Weights of a small audio captioner.
Model: 2.2M parameters, encoder norm batchnorm, encoder activation gelu, encoder depths [5, 5, 5], encoder widths [24, 40, 72], decoder width 128, decoder layers 7, decoder norm rmsnorm, decoder activation reglu.
Training: soap at rate 0.0042, 2900 steps.
Rows from block 2 of the text decoder of a small audio captioner, named by matrix and row number. Rows with one number belong to one neuron. Each number is 50 + 10 x the weight over its row's rms, rounded and kept within 0 to 99. All counts start at 0. After the name is the row's rms in percent of the matrix's.
After each neuron's rows are labels from the 100 texts, of 14976, where the neuron reaches its largest size: "fires on" is the input token at the peak. Only what is clearly more common there than usual is listed. The data: synthesised imitations of 52 everyday sounds, one a clip.
# gate: MLP gate (decoder.blocks.2.mlp.gate.weight, 336x128), inputs 0-127
# fc1: MLP up (decoder.blocks.2.mlp.fc1.weight, 336x128), inputs 0-127
# fc2: MLP down (decoder.blocks.2.mlp.fc2.weight, 128x336, transposed), outputs 0-127

gate.171 107:55 37 55 59 50 49 37 56 50 54 69 56 53 54 64 72 40 47 48 39 71 51 68 56 49 43 43 70 45 33 53 59 54 59 47 47 41 54 49 46 42 52 47 47 73 54 43 54 71 39 54 68 51 49 59 48 38 52 45 39 35 60 39 63 50 53 48 50 46 46 64 51 54 39 68 68 60 44 52 57 49 57 55 39 47 50 61 43 54 62 42 16 42 49 56 57 40 42 56 38 32 54 35 59 40 30 53 58 38 44 49 56 37 56 44 68 43 60 41 53 54 41 48 62 66 64 60 51
fc1.171 097:46 47 41 58 46 47 61 29 56 37 53 50 54 35 60 54 36 47 54 55 64 52 64 33 64 53 64 29 52 65 43 35 56 66 33 42 50 60 65 63 56 47 48 56 54 46 54 60 47 44 53 55 45 66 56 43 49 46 53 55 48 47 56 34 56 51 48 55 20 38 30 68 47 54 38 45 57 45 37 51 67 41 54 48 51 35 41 38 38 35 66 53 57 43 46 38 35 38 56 56 54 35 46 52 58 68 49 53 64 58 36 40 43 52 57 27 60 37 55 53 39 53 36 48 58 46 46 49
fc2.171 101:53 64 27 67 47 41 57 55 54 49 41 55 75 48 49 60 46 55 45 56 47 50 45 38 41 39 76 48 61 64 48 44 63 53 56 67 47 58 53 56 43 59 41 50 71 42 56 47 60 51 33 35 38 47 43 54 44 40 61 35 47 34 51 59 54 45 32 48 43 50 53 67 56 53 51 49 39 43 44 62 40 47 57 43 82 45 47 49 51 52 57 62 30 49 33 43 26 41 59 47 35 62 51 33 65 52 36 41 56 51 41 50 43 57 40 54 42 47 56 56 30 61 51 43 47 46 47 45
fires on: " "; "d"; "h"

gate.191 084:36 53 45 60 50 62 66 74 82 36 57 61 37 65 34 61 54 49 38 51 37 43 54 46 52 59 54 66 53 56 62 51 49 46 50 51 65 62 59 43 75 51 40 31 42 55 40 52 56 45 37 46 48 51 37 43 62 25 39 44 51 53 40 61 49 46 33 50 61 57 51 50 38 64 49 26 51 43 50 56 37 42 48 59 49 37 38 41 62 64 43 67 58 42 42 38 64 53 40 45 49 62 45 55 49 56 44 45 47 53 59 67 58 44 54 50 44 50 45 48 46 35 44 40 53 41 52 37
fc1.191 094:55 46 53 55 43 41 43 61 51 40 53 53 71 51 52 69 61 35 28 56 49 65 61 49 55 44 60 64 61 60 43 68 51 46 53 50 62 40 41 30 59 63 61 39 32 48 50 57 52 49 55 48 47 54 33 52 50 55 46 38 46 59 48 49 59 50 47 46 58 48 49 50 56 57 46 37 50 37 66 61 50 49 35 50 46 47 56 59 65 63 35 30 53 54 48 48 40 52 56 62 44 44 44 47 69 50 81 33 61 46 48 46 45 47 30 62 42 37 45 60 65 52 61 71 37 39 60 30
fc2.191 088:43 79 46 53 50 63 35 54 73 58 63 71 50 45 69 59 51 42 46 50 37 43 59 47 43 57 34 56 28 58 58 60 61 48 56 56 47 56 63 67 59 42 59 50 50 48 51 50 53 44 78 55 50 74 56 47 56 55 41 55 36 33 53 52 53 52 59 64 36 37 55 57 31 35 37 45 55 67 38 48 34 52 51 57 55 59 57 54 54 46 45 45 53 66 51 56 37 50 45 53 58 47 52 40 41 39 47 42 56 58 55 69 64 52 47 47 42 54 41 50 48 61 29 58 63 53 57 59
fires on: "h"

gate.311 096:42 58 57 45 60 53 54 57 70 36 46 52 57 56 67 50 52 43 56 64 52 62 37 56 31 49 40 52 52 69 53 57 45 48 51 39 69 48 65 56 49 42 39 52 43 70 56 37 33 63 45 47 40 51 61 44 61 48 39 49 55 44 47 44 66 44 54 52 50 51 30 64 52 53 54 37 30 68 36 42 34 50 38 42 39 41 51 55 56 57 63 44 43 72 36 46 40 52 56 61 45 46 40 34 36 69 51 61 37 39 40 27 46 40 57 31 63 63 50 57 55 48 48 53 50 49 39 48
fc1.311 091:53 60 68 51 57 34 58 65 38 41 51 37 66 60 57 39 51 41 64 36 51 63 62 47 52 31 42 50 46 40 49 52 43 49 69 51 44 35 58 59 49 48 66 52 37 57 57 31 48 52 54 56 45 64 52 37 51 56 49 37 39 51 45 41 58 49 39 41 60 60 43 38 45 60 53 44 31 54 45 59 59 60 27 68 53 42 59 51 57 51 39 37 46 24 48 65 38 48 48 62 47 49 45 62 44 36 61 45 60 47 37 36 62 38 51 59 53 25 51 43 50 48 70 37 53 38 43 62
fc2.311 095:51 57 44 58 46 55 48 49 58 47 45 59 56 54 71 44 32 46 49 38 41 51 55 47 52 51 64 39 48 41 54 45 53 45 59 38 38 56 61 36 39 55 51 35 62 51 46 36 55 59 60 63 60 52 32 55 62 41 28 37 52 44 51 45 54 27 81 50 41 45 60 48 40 61 40 54 55 64 54 43 38 48 68 57 60 57 58 65 49 43 39 41 58 35 55 28 42 45 57 53 66 62 59 42 36 61 47 46 62 61 43 47 45 58 62 31 65 30 52 51 63 48 45 57 51 48 44 68
fires on: "n"; "h"; "b"

gate.208 100:40 47 58 39 50 53 51 53 55 67 51 56 55 48 62 48 35 38 48 44 42 40 68 53 59 46 50 50 52 45 41 40 52 50 46 67 27 52 53 41 72 42 54 67 42 48 65 39 48 65 37 54 65 54 43 34 49 48 52 52 56 63 54 39 54 52 59 51 66 60 55 38 53 38 49 47 46 66 64 42 60 51 68 44 36 34 43 68 64 41 47 47 55 56 42 49 29 28 29 65 38 27 50 51 49 59 70 57 56 65 41 47 51 37 40 57 41 34 46 40 49 48 47 58 53 50 58 41
fc1.208 086:67 58 66 28 38 43 40 48 55 69 52 43 51 68 61 45 66 66 45 47 41 52 55 48 63 41 31 56 57 59 39 50 60 44 37 41 47 51 44 53 45 37 34 44 36 41 42 30 54 42 46 56 45 47 47 54 47 64 60 45 65 33 53 64 46 52 52 41 44 55 46 42 58 52 40 55 39 67 70 52 53 40 45 52 48 66 26 41 44 38 42 39 59 50 50 40 51 47 49 62 61 35 53 41 41 48 57 42 30 46 59 54 66 62 53 60 44 67 69 55 48 49 64 43 53 66 63 40
fc2.208 105:26 56 34 50 60 51 55 55 42 64 57 61 58 49 44 69 44 44 38 54 61 49 32 44 44 44 61 61 58 56 38 50 59 54 37 69 58 47 57 43 34 52 33 51 56 58 52 63 36 41 60 33 74 55 63 40 59 54 65 56 42 59 39 50 54 47 60 49 61 56 36 48 67 67 64 44 43 50 58 62 44 61 53 37 40 53 51 45 51 58 43 45 42 60 35 50 38 54 56 46 49 70 53 40 37 57 55 49 68 36 52 44 45 58 56 50 47 54 55 76 56 56 69 50 28 48 50 55
fires on: "n"

gate.288 097:35 34 53 54 49 61 49 52 46 41 55 48 31 74 38 55 40 50 70 49 37 59 72 22 67 56 47 51 15 40 46 56 64 42 58 66 47 53 63 36 47 50 54 49 57 41 28 54 49 51 31 42 44 64 50 51 45 45 50 60 55 48 24 51 60 48 48 45 53 35 45 39 43 53 49 45 53 49 48 66 54 48 34 70 50 45 54 44 44 49 38 59 45 50 52 49 42 53 42 49 50 38 47 53 58 43 55 28 61 35 45 49 58 49 49 43 49 59 46 63 45 57 60 44 62 47 40 48
fc1.288 091:48 61 66 66 62 53 56 50 46 53 43 62 57 35 68 49 78 58 33 41 49 51 54 49 37 49 61 71 54 45 48 55 53 35 63 48 39 54 36 56 57 43 46 52 35 46 57 62 40 58 48 62 46 56 50 51 60 59 56 39 48 37 55 51 40 36 58 40 55 56 62 53 51 32 47 45 46 48 45 61 22 76 59 49 53 58 63 46 51 65 64 46 60 53 50 32 45 48 39 51 42 59 52 43 47 49 48 53 49 36 34 63 31 53 67 38 49 43 53 49 47 61 31 65 43 48 62 34
fc2.288 095:66 79 56 57 36 58 33 47 46 66 66 44 47 55 60 44 50 54 27 58 54 61 50 38 25 50 53 50 42 63 53 48 48 51 45 46 70 53 64 61 62 58 49 61 52 46 43 47 52 48 45 64 65 78 44 60 75 56 51 50 51 48 55 44 62 55 48 58 49 50 44 41 42 54 37 46 59 46 49 39 69 62 48 47 43 60 39 60 69 54 39 35 54 55 56 57 47 46 72 61 48 43 55 47 56 55 37 43 50 65 44 32 61 33 39 47 47 44 46 58 56 58 48 51 34 46 56 46
fires on: " "

gate.238 111:57 51 52 50 52 58 76 64 65 44 57 46 38 46 59 52 39 45 69 48 46 63 41 54 58 31 57 50 40 59 52 75 43 56 48 58 72 48 46 36 62 61 38 67 49 50 34 50 43 38 39 64 42 46 27 44 52 42 62 36 58 45 49 50 67 58 56 50 59 60 53 48 52 55 67 54 49 40 53 64 62 29 43 54 71 42 58 69 53 45 45 53 54 56 38 64 51 61 40 49 58 44 64 56 39 50 40 56 50 61 67 68 44 43 60 34 60 48 56 41 47 39 51 57 50 47 47 64
fc1.238 106:39 41 29 48 70 49 49 49 56 57 39 59 39 59 63 33 48 48 46 41 54 53 45 31 63 33 54 30 45 52 46 33 57 48 48 49 48 68 26 63 45 42 63 54 32 38 50 57 47 31 42 41 48 56 36 36 54 43 55 37 47 54 30 39 45 55 47 73 48 61 40 58 50 56 61 50 62 43 39 57 51 46 62 67 39 52 67 42 54 46 30 52 43 56 43 48 48 62 46 57 38 38 53 44 50 56 35 42 57 36 38 64 60 49 58 58 51 39 68 48 52 47 65 43 48 40 50 53
fc2.238 112:37 52 63 45 52 41 36 43 65 57 44 62 58 43 41 37 37 52 57 52 59 42 56 68 54 30 36 51 34 52 56 53 47 48 41 53 53 38 51 39 48 28 61 43 50 41 50 66 63 44 41 43 62 41 42 52 43 65 39 55 50 47 51 63 46 52 48 63 59 52 44 45 40 40 43 69 39 59 37 70 51 39 34 59 50 71 49 66 62 52 57 33 36 43 48 43 67 56 35 31 53 47 53 64 50 38 48 41 58 48 38 31 57 43 52 57 41 60 54 32 67 64 47 49 44 44 55 39
fires on: "e"

gate.158 095:60 44 50 55 30 52 30 46 65 55 58 46 41 53 52 57 52 42 48 56 39 55 44 27 49 66 63 50 57 51 35 73 50 57 53 60 44 40 33 57 62 57 49 54 63 46 41 50 36 43 37 47 50 48 30 37 40 60 60 42 36 46 54 60 60 48 39 58 56 55 55 63 34 65 50 55 59 39 46 48 30 67 33 44 69 40 43 59 55 56 47 65 55 64 41 64 49 52 55 42 55 53 47 48 37 39 44 53 44 73 66 64 49 63 38 53 36 48 49 36 40 53 42 38 56 64 52 61
fc1.158 095:55 54 49 49 43 58 37 26 64 72 67 39 54 54 44 52 53 38 49 56 36 44 42 37 46 43 61 59 62 58 39 53 75 61 62 63 48 47 25 43 58 54 45 46 44 46 49 48 42 36 59 44 59 47 51 46 46 55 57 43 45 37 66 57 54 30 38 80 50 41 42 52 50 65 52 60 45 36 38 38 44 63 59 56 59 42 39 60 53 52 46 45 53 59 53 73 43 57 40 36 52 50 44 47 58 32 52 54 44 64 72 55 62 58 41 43 55 46 35 67 43 62 52 43 57 50 55 51
fc2.158 098:48 44 55 35 45 53 57 45 65 42 32 63 53 51 53 47 40 59 65 53 43 44 27 48 58 63 41 48 59 51 44 54 48 45 59 48 55 35 47 54 51 46 36 52 40 37 48 49 49 36 45 48 49 25 53 40 52 54 50 59 44 30 53 41 26 61 33 56 41 41 62 51 45 54 67 45 59 65 36 55 47 63 53 39 29 39 39 49 41 56 46 75 59 41 52 45 66 53 53 44 65 59 55 64 38 22 38 41 53 62 54 48 43 37 51 48 60 43 50 61 45 44 42 49 70 40 36 55
fires on: " "

gate.188 107:61 56 60 36 52 60 61 50 52 50 30 40 31 65 69 60 48 70 56 38 41 72 54 35 51 54 33 48 53 51 49 54 37 59 50 50 43 57 58 46 40 58 36 54 61 50 53 49 46 66 48 59 33 61 28 42 42 52 43 69 57 45 61 41 66 66 56 47 60 46 62 25 55 42 48 54 51 36 55 69 43 63 57 63 51 36 52 54 66 52 27 50 52 60 53 42 45 47 56 35 52 52 41 45 52 43 46 34 52 62 37 42 61 64 50 51 54 37 40 59 55 52 50 55 51 42 47 63
fc1.188 113:53 52 35 53 38 57 68 40 38 47 55 46 75 40 49 66 53 43 47 43 50 72 70 42 43 48 34 41 42 58 55 49 45 37 39 45 72 50 40 61 43 49 62 54 32 32 37 51 36 41 52 59 52 51 52 59 66 57 57 43 51 64 42 41 42 39 57 43 60 55 57 68 42 49 52 39 52 67 32 58 52 44 58 34 50 51 50 67 43 55 42 38 40 56 41 40 64 46 41 54 50 41 71 45 47 45 47 43 40 46 58 69 44 31 55 57 44 49 51 33 40 40 37 48 42 57 44 38
fc2.188 110:49 54 56 68 41 40 54 37 62 60 45 57 54 42 65 66 68 42 54 45 60 58 45 27 45 54 54 48 48 60 53 50 51 57 26 68 60 56 61 36 64 30 53 48 43 38 58 55 37 50 47 45 42 54 61 72 41 66 58 39 49 47 48 47 50 44 44 60 47 44 50 31 34 67 26 46 58 55 63 43 64 44 42 64 53 60 44 50 69 51 52 59 27 49 43 45 43 56 53 37 45 60 54 50 53 50 39 52 42 53 43 41 57 46 24 44 53 43 68 52 44 40 34 52 60 48 49 46
fires on: "e"; "s"

gate.206 093:62 34 39 44 57 62 43 64 34 56 48 33 62 56 55 50 48 48 50 28 49 62 58 58 49 54 53 43 48 44 48 55 42 46 53 53 44 49 59 72 63 51 39 47 70 63 65 63 58 32 34 51 41 51 45 47 53 45 41 54 75 45 54 40 51 63 55 43 45 65 56 53 52 56 49 56 46 49 49 41 53 66 21 37 58 31 51 37 48 63 45 44 46 47 56 48 26 45 42 63 39 37 48 48 61 55 40 47 53 56 32 43 44 42 59 57 63 58 26 62 59 45 73 49 45 41 47 51
fc1.206 106:51 61 69 44 24 40 46 58 38 38 59 61 34 49 40 57 50 53 36 38 42 46 47 27 52 46 46 45 57 58 51 59 41 65 55 51 60 37 44 38 25 41 62 53 39 57 42 33 35 49 55 48 47 45 59 53 56 62 50 60 51 47 54 57 75 35 52 60 68 44 46 45 35 55 56 43 52 40 49 47 62 54 51 57 48 68 61 56 65 57 55 34 47 60 63 53 72 67 50 30 59 42 48 40 51 49 68 42 37 49 48 46 46 60 62 63 52 47 47 49 34 65 50 52 59 59 53 53
fc2.206 102:62 51 41 40 50 35 41 60 41 48 63 33 53 34 60 48 55 58 46 44 38 62 44 40 47 55 28 50 42 29 63 53 27 66 48 33 58 37 50 40 38 40 55 45 73 46 42 32 37 58 51 55 45 56 52 56 44 46 69 65 37 36 51 53 49 57 51 34 58 61 54 35 49 50 61 46 59 54 53 42 57 61 57 51 46 60 49 38 61 43 49 55 43 59 42 58 41 39 38 47 50 34 51 51 43 55 66 62 53 63 45 43 55 50 50 49 33 44 57 65 48 70 48 47 45 19 53 55
fires on: "n"

gate.283 097:66 63 49 55 42 47 61 66 40 71 43 54 72 51 44 52 46 45 70 56 44 55 61 36 48 53 54 42 49 45 42 55 40 52 49 53 46 41 44 43 40 56 39 44 51 50 48 57 42 45 39 39 38 47 57 48 24 44 51 52 68 71 54 48 70 42 51 56 33 47 42 53 42 31 34 51 67 25 42 38 52 60 50 55 49 44 65 45 57 40 41 67 57 37 47 64 25 60 45 46 62 42 49 55 48 49 62 58 50 66 58 53 41 45 48 58 42 37 53 43 50 40 50 37 58 44 62 28
fc1.283 100:57 52 50 44 48 43 56 47 40 50 56 59 54 52 38 69 51 42 50 50 47 54 41 45 43 42 68 62 37 43 38 53 67 57 82 42 48 53 53 42 66 47 44 51 51 58 51 27 42 41 44 27 46 44 45 70 52 44 63 43 61 64 64 47 43 65 59 52 52 59 52 44 50 46 47 62 48 33 53 64 50 37 50 44 51 55 64 54 42 28 53 78 67 33 42 39 47 43 45 43 65 52 46 46 59 49 51 47 52 57 66 48 54 49 45 51 44 45 66 57 38 56 64 25 64 45 57 40
fc2.283 090:51 51 50 57 57 49 64 61 47 54 58 63 37 51 42 59 50 63 57 44 67 47 52 49 59 65 48 57 47 52 55 35 35 58 58 62 51 61 62 49 54 47 59 44 51 73 42 37 42 43 58 52 60 36 47 44 50 54 29 60 61 60 62 50 73 42 77 43 63 24 53 60 56 38 76 41 52 53 42 42 44 55 46 42 51 53 55 64 36 44 47 40 51 67 68 51 61 56 39 49 44 63 55 37 49 50 60 40 57 58 57 41 46 57 54 64 66 60 40 38 40 45 32 65 58 59 43 59
fires on: " "; "o"

gate.214 083:40 45 44 53 38 51 66 46 34 67 39 52 52 54 40 39 44 54 51 53 62 53 49 57 58 39 44 50 53 56 55 29 51 41 42 46 53 50 54 67 37 52 59 50 46 63 44 36 51 43 43 54 60 56 40 39 39 60 32 46 53 62 64 44 66 49 44 40 33 51 39 35 52 68 47 31 39 49 64 52 50 50 44 47 64 59 42 33 54 50 43 56 42 62 41 52 44 40 54 66 55 52 44 46 73 58 75 66 58 36 57 55 51 35 55 71 70 58 73 48 46 40 53 41 60 59 57 64
fc1.214 079:42 54 51 53 39 55 41 46 42 55 35 48 57 57 62 42 36 43 45 44 50 45 67 56 38 50 63 65 38 38 48 62 37 57 59 41 78 45 64 53 55 33 44 41 42 46 41 46 49 43 39 40 50 64 59 52 35 45 47 49 27 56 41 30 51 29 49 63 46 43 45 31 65 27 51 43 44 50 54 39 52 49 40 50 40 59 54 40 52 49 46 62 64 60 61 51 52 57 53 55 64 63 48 53 53 39 49 41 63 39 29 48 62 62 50 49 54 28 51 43 41 42 34 63 40 59 34 64
fc2.214 088:48 61 64 42 57 53 62 47 57 48 43 67 31 28 43 45 49 65 70 41 31 64 39 41 62 49 55 57 45 57 54 47 33 47 65 37 49 35 55 46 53 40 69 43 52 51 50 49 44 48 46 48 46 58 49 39 66 62 57 48 46 44 52 55 67 60 39 50 47 49 46 56 49 46 46 57 53 39 36 28 67 42 52 56 33 42 52 42 52 61 54 43 73 35 62 49 60 48 44 48 59 50 50 53 52 58 45 49 27 57 67 69 43 36 38 49 50 26 45 63 51 58 47 65 61 54 57 33
fires on: "n"; "o"; "l"

gate.131 099:40 38 66 55 59 56 38 40 35 55 65 46 46 36 54 56 40 43 56 42 59 49 31 48 48 36 57 42 52 32 30 67 52 60 53 47 57 46 45 31 65 40 41 48 61 50 48 30 40 62 56 45 45 38 49 41 46 34 48 68 48 44 54 37 47 55 50 64 55 69 56 42 47 45 59 29 56 51 50 57 64 61 25 61 56 54 46 47 59 59 65 40 44 38 56 61 41 34 41 64 44 48 36 53 33 55 55 50 57 46 68 55 62 43 44 45 48 73 62 44 52 45 38 44 52 55 60 48
fc1.131 091:39 46 45 61 34 57 68 59 83 53 50 55 57 47 36 53 66 64 70 64 32 48 57 42 44 63 67 48 49 64 63 59 46 56 49 51 58 48 67 38 48 73 44 36 51 56 41 48 46 49 46 33 54 60 51 59 51 60 48 53 49 62 36 39 47 57 44 52 55 44 39 53 40 59 48 65 43 53 33 47 50 41 61 42 32 51 36 46 47 45 46 48 54 49 54 38 63 41 43 47 52 75 53 20 55 61 51 46 54 58 43 54 38 44 47 48 47 61 32 52 52 49 35 47 45 43 44 61
fc2.131 090:46 41 37 57 37 50 69 50 38 41 48 35 46 61 45 47 78 56 63 54 50 35 49 44 58 58 42 54 57 41 71 66 44 50 55 43 52 43 34 52 46 66 62 42 52 59 58 48 39 54 39 59 76 38 53 34 52 32 46 35 53 49 44 48 47 49 52 31 32 49 56 43 54 43 58 55 52 50 73 38 34 52 56 57 54 46 61 44 53 45 42 64 51 55 60 48 37 53 43 65 44 23 66 55 58 46 48 47 52 34 60 67 61 41 56 52 66 56 37 61 54 59 52 59 51 57 62 47
fires on: " "; "s"

gate.154 103:54 66 43 35 57 49 51 49 44 49 37 47 54 71 46 42 48 50 53 46 64 49 31 35 42 54 47 62 56 54 51 47 59 45 55 41 45 58 39 59 57 47 57 49 46 66 33 23 58 51 59 42 57 47 44 46 36 63 22 53 58 60 39 42 47 42 40 58 32 34 50 49 46 36 28 43 46 51 56 65 36 53 54 57 50 53 49 48 62 44 45 42 53 35 65 52 50 41 35 50 37 48 38 62 64 42 42 66 60 51 70 28 40 54 65 52 46 39 62 24 38 52 46 51 48 50 45 51
fc1.154 104:60 64 47 62 56 57 58 45 75 45 37 67 51 76 58 58 57 54 54 57 35 59 40 46 44 48 42 41 45 63 67 58 45 45 40 32 40 50 68 59 37 52 51 55 57 65 68 54 33 58 41 44 31 49 50 47 55 45 61 52 53 36 48 53 55 34 58 54 54 60 50 52 55 54 51 49 50 64 45 47 48 37 40 50 41 35 50 56 53 61 55 54 45 51 38 33 43 63 59 63 46 61 51 61 33 62 32 54 42 62 60 47 50 48 43 46 59 57 71 61 55 54 49 60 29 79 46 46
fc2.154 106:63 55 58 40 52 44 41 52 57 42 64 68 35 57 40 59 47 45 53 46 46 48 55 37 55 44 43 59 42 39 41 68 56 63 40 67 43 27 41 50 55 55 64 48 49 40 58 71 45 58 53 26 58 46 42 58 63 48 65 32 57 61 48 47 37 36 59 56 51 56 39 42 70 67 34 40 60 66 55 48 62 50 47 60 53 62 44 36 45 41 37 53 70 62 48 58 53 61 34 47 57 47 65 48 51 55 45 36 58 64 39 51 68 36 38 50 50 40 50 50 52 40 38 54 63 48 52 62
fires on: "n"

gate.132 106:43 48 29 39 64 48 44 47 63 53 52 25 37 55 41 54 71 34 48 61 49 63 44 67 53 38 57 47 53 63 55 54 32 58 58 55 49 62 50 58 42 50 56 47 59 52 57 41 65 52 52 45 47 56 50 39 47 38 31 50 48 48 49 44 50 65 59 35 50 56 52 41 38 35 45 59 66 38 39 65 39 46 34 48 57 40 52 49 54 35 50 63 44 56 40 34 46 47 37 54 43 54 62 42 64 38 55 38 38 33 45 56 36 57 55 50 51 53 27 63 63 52 52 56 44 36 21 38
fc1.132 107:58 46 69 44 40 59 46 58 58 33 44 56 54 49 42 62 44 55 57 35 39 45 44 42 55 48 49 62 32 57 47 32 44 41 42 54 57 55 41 55 42 53 59 61 70 40 61 44 45 57 41 57 58 54 53 63 52 53 73 41 56 61 48 57 35 56 37 56 27 60 42 37 44 53 65 50 31 52 52 40 30 57 51 47 57 70 56 56 41 52 60 41 37 35 54 38 44 61 54 44 56 37 59 57 35 49 33 40 53 48 68 62 42 44 48 57 62 45 67 48 23 46 54 51 33 65 43 44
fc2.132 100:57 56 58 57 37 55 46 48 36 52 66 43 53 63 40 61 36 54 43 39 64 43 59 37 45 42 63 50 47 33 42 52 45 62 39 58 58 75 53 40 36 51 63 49 57 53 47 36 46 42 64 49 64 55 53 46 36 59 62 48 44 51 53 66 63 50 43 58 56 68 50 47 48 45 45 49 52 66 35 55 45 27 67 36 58 76 54 44 45 58 47 52 41 52 47 56 37 51 44 37 55 68 51 52 42 47 61 41 58 37 59 47 58 55 26 54 68 47 46 38 48 53 55 35 40 42 71 31
fires on: "e"

gate.236 097:20 36 46 48 41 51 33 51 51 49 49 44 44 49 54 58 56 37 37 55 51 60 41 51 58 69 45 52 62 34 40 71 61 59 40 48 44 33 34 53 53 48 47 54 55 64 53 55 41 45 40 47 50 33 62 41 46 65 59 47 50 45 51 62 50 63 51 67 49 54 57 53 42 62 36 54 55 52 47 36 74 64 51 33 48 47 50 67 46 54 49 38 40 65 56 33 45 41 39 37 64 64 40 50 32 32 44 66 38 39 46 47 47 34 46 52 57 36 32 57 41 45 53 49 60 60 57 54
fc1.236 092:45 39 42 64 36 51 47 37 59 26 37 33 60 44 50 36 38 59 42 56 64 52 47 52 61 66 48 33 42 61 51 58 46 50 53 47 47 57 49 53 41 59 59 43 66 40 51 56 51 58 63 57 53 50 47 49 41 55 59 45 54 45 58 71 50 65 40 39 55 57 44 62 49 45 42 33 41 53 43 58 50 57 43 55 64 34 49 28 42 42 75 66 57 34 49 48 43 56 59 54 50 47 71 42 63 28 55 67 80 44 52 48 51 42 54 57 51 68 45 60 48 58 42 39 64 48 44 50
fc2.236 092:48 38 38 38 58 48 46 55 45 35 34 55 54 41 52 50 36 66 66 62 48 51 48 59 55 47 46 33 64 53 45 45 47 74 55 54 46 41 48 63 40 66 49 46 60 33 51 39 48 73 58 54 50 63 57 51 32 41 46 40 42 55 47 44 50 53 18 61 31 59 45 62 59 71 49 46 71 47 66 51 51 53 56 61 64 45 42 55 51 40 50 46 49 57 42 52 48 58 47 48 56 67 52 45 47 49 43 42 68 71 38 76 57 63 43 41 47 44 43 44 46 55 63 53 61 60 55 53
fires on: " "

gate.152 102:48 63 63 54 59 49 82 62 61 42 45 59 60 44 49 35 48 49 62 64 40 65 42 49 54 57 32 60 56 47 66 50 54 46 60 53 46 53 53 50 49 53 56 58 54 55 61 53 32 46 64 43 57 55 67 59 49 32 57 41 49 42 53 56 46 66 63 46 42 45 53 33 38 61 49 59 60 37 53 57 52 51 41 43 56 65 54 50 54 50 30 42 53 35 34 52 56 46 43 27 27 61 45 50 38 52 57 56 45 54 41 33 55 48 27 66 47 44 29 59 62 51 40 46 58 44 60 68
fc1.152 104:55 56 44 47 55 41 38 51 52 52 50 45 46 69 49 60 48 59 50 42 66 56 35 45 53 53 59 45 54 59 54 30 42 56 30 31 46 46 51 41 49 53 45 53 56 46 48 43 52 39 37 27 34 56 32 43 47 59 53 56 59 50 66 64 54 51 20 55 47 39 49 48 53 55 50 51 42 64 70 52 60 45 58 45 64 31 40 58 56 49 52 63 67 57 53 42 41 35 54 54 75 57 56 66 65 61 48 46 54 64 56 32 60 30 55 36 52 64 41 56 41 34 59 41 60 58 51 43
fc2.152 111:47 50 70 56 62 61 39 62 40 46 37 72 54 54 43 49 36 40 40 56 69 30 42 51 60 55 59 50 49 64 45 49 45 71 50 65 53 65 73 48 53 47 42 50 52 52 52 50 62 59 47 60 49 50 54 53 54 48 49 53 51 79 59 48 29 51 48 40 50 51 46 49 56 56 64 51 25 31 37 70 48 45 46 49 54 52 56 47 46 54 56 51 44 48 29 64 68 51 48 46 39 31 47 62 64 37 39 46 43 44 31 57 53 56 42 63 43 53 37 47 39 62 57 48 46 60 60 57
fires on: "h"

gate.67 090:56 46 62 43 69 54 59 66 51 47 70 47 45 59 64 48 75 47 55 46 60 55 44 37 66 49 54 31 35 51 45 72 42 34 57 61 49 34 55 54 44 46 58 52 53 47 50 68 79 50 56 52 48 52 55 50 55 32 60 46 59 36 52 63 50 65 54 44 50 44 43 56 55 55 35 52 49 61 43 55 47 47 56 47 46 75 52 37 36 72 60 51 48 49 57 49 56 46 56 68 36 51 65 50 42 51 54 64 39 40 68 51 48 46 60 29 49 50 40 42 38 62 45 53 63 35 55 50
fc1.67 088:45 58 53 42 46 49 49 39 49 48 66 29 49 59 54 46 55 41 50 44 59 64 54 51 55 45 48 44 47 52 46 53 64 53 40 62 54 45 58 51 54 50 66 46 41 31 49 52 63 50 62 43 40 58 41 62 56 37 63 33 61 52 45 56 57 60 57 51 37 50 54 64 57 47 61 48 52 49 33 66 50 34 62 40 47 46 38 60 74 52 41 56 47 52 48 53 75 22 67 59 55 49 66 37 41 52 51 38 36 49 59 50 50 37 61 45 64 67 47 17 46 63 59 54 43 56 60 66
fc2.67 089:50 58 57 60 49 59 59 50 35 39 48 61 61 49 55 55 68 54 54 49 62 51 49 40 67 55 50 39 59 72 56 63 47 55 37 58 31 44 47 45 62 43 34 44 42 69 58 31 60 54 56 44 68 32 49 56 53 48 35 47 49 60 55 46 50 39 62 57 51 51 40 47 73 38 68 65 47 52 59 61 29 44 15 52 46 55 42 53 46 51 67 49 52 52 50 71 60 52 47 52 43 49 51 43 45 47 49 62 51 58 41 47 54 46 50 54 60 53 27 59 44 54 30 56 49 33 54 60
fires on: "n"; "t"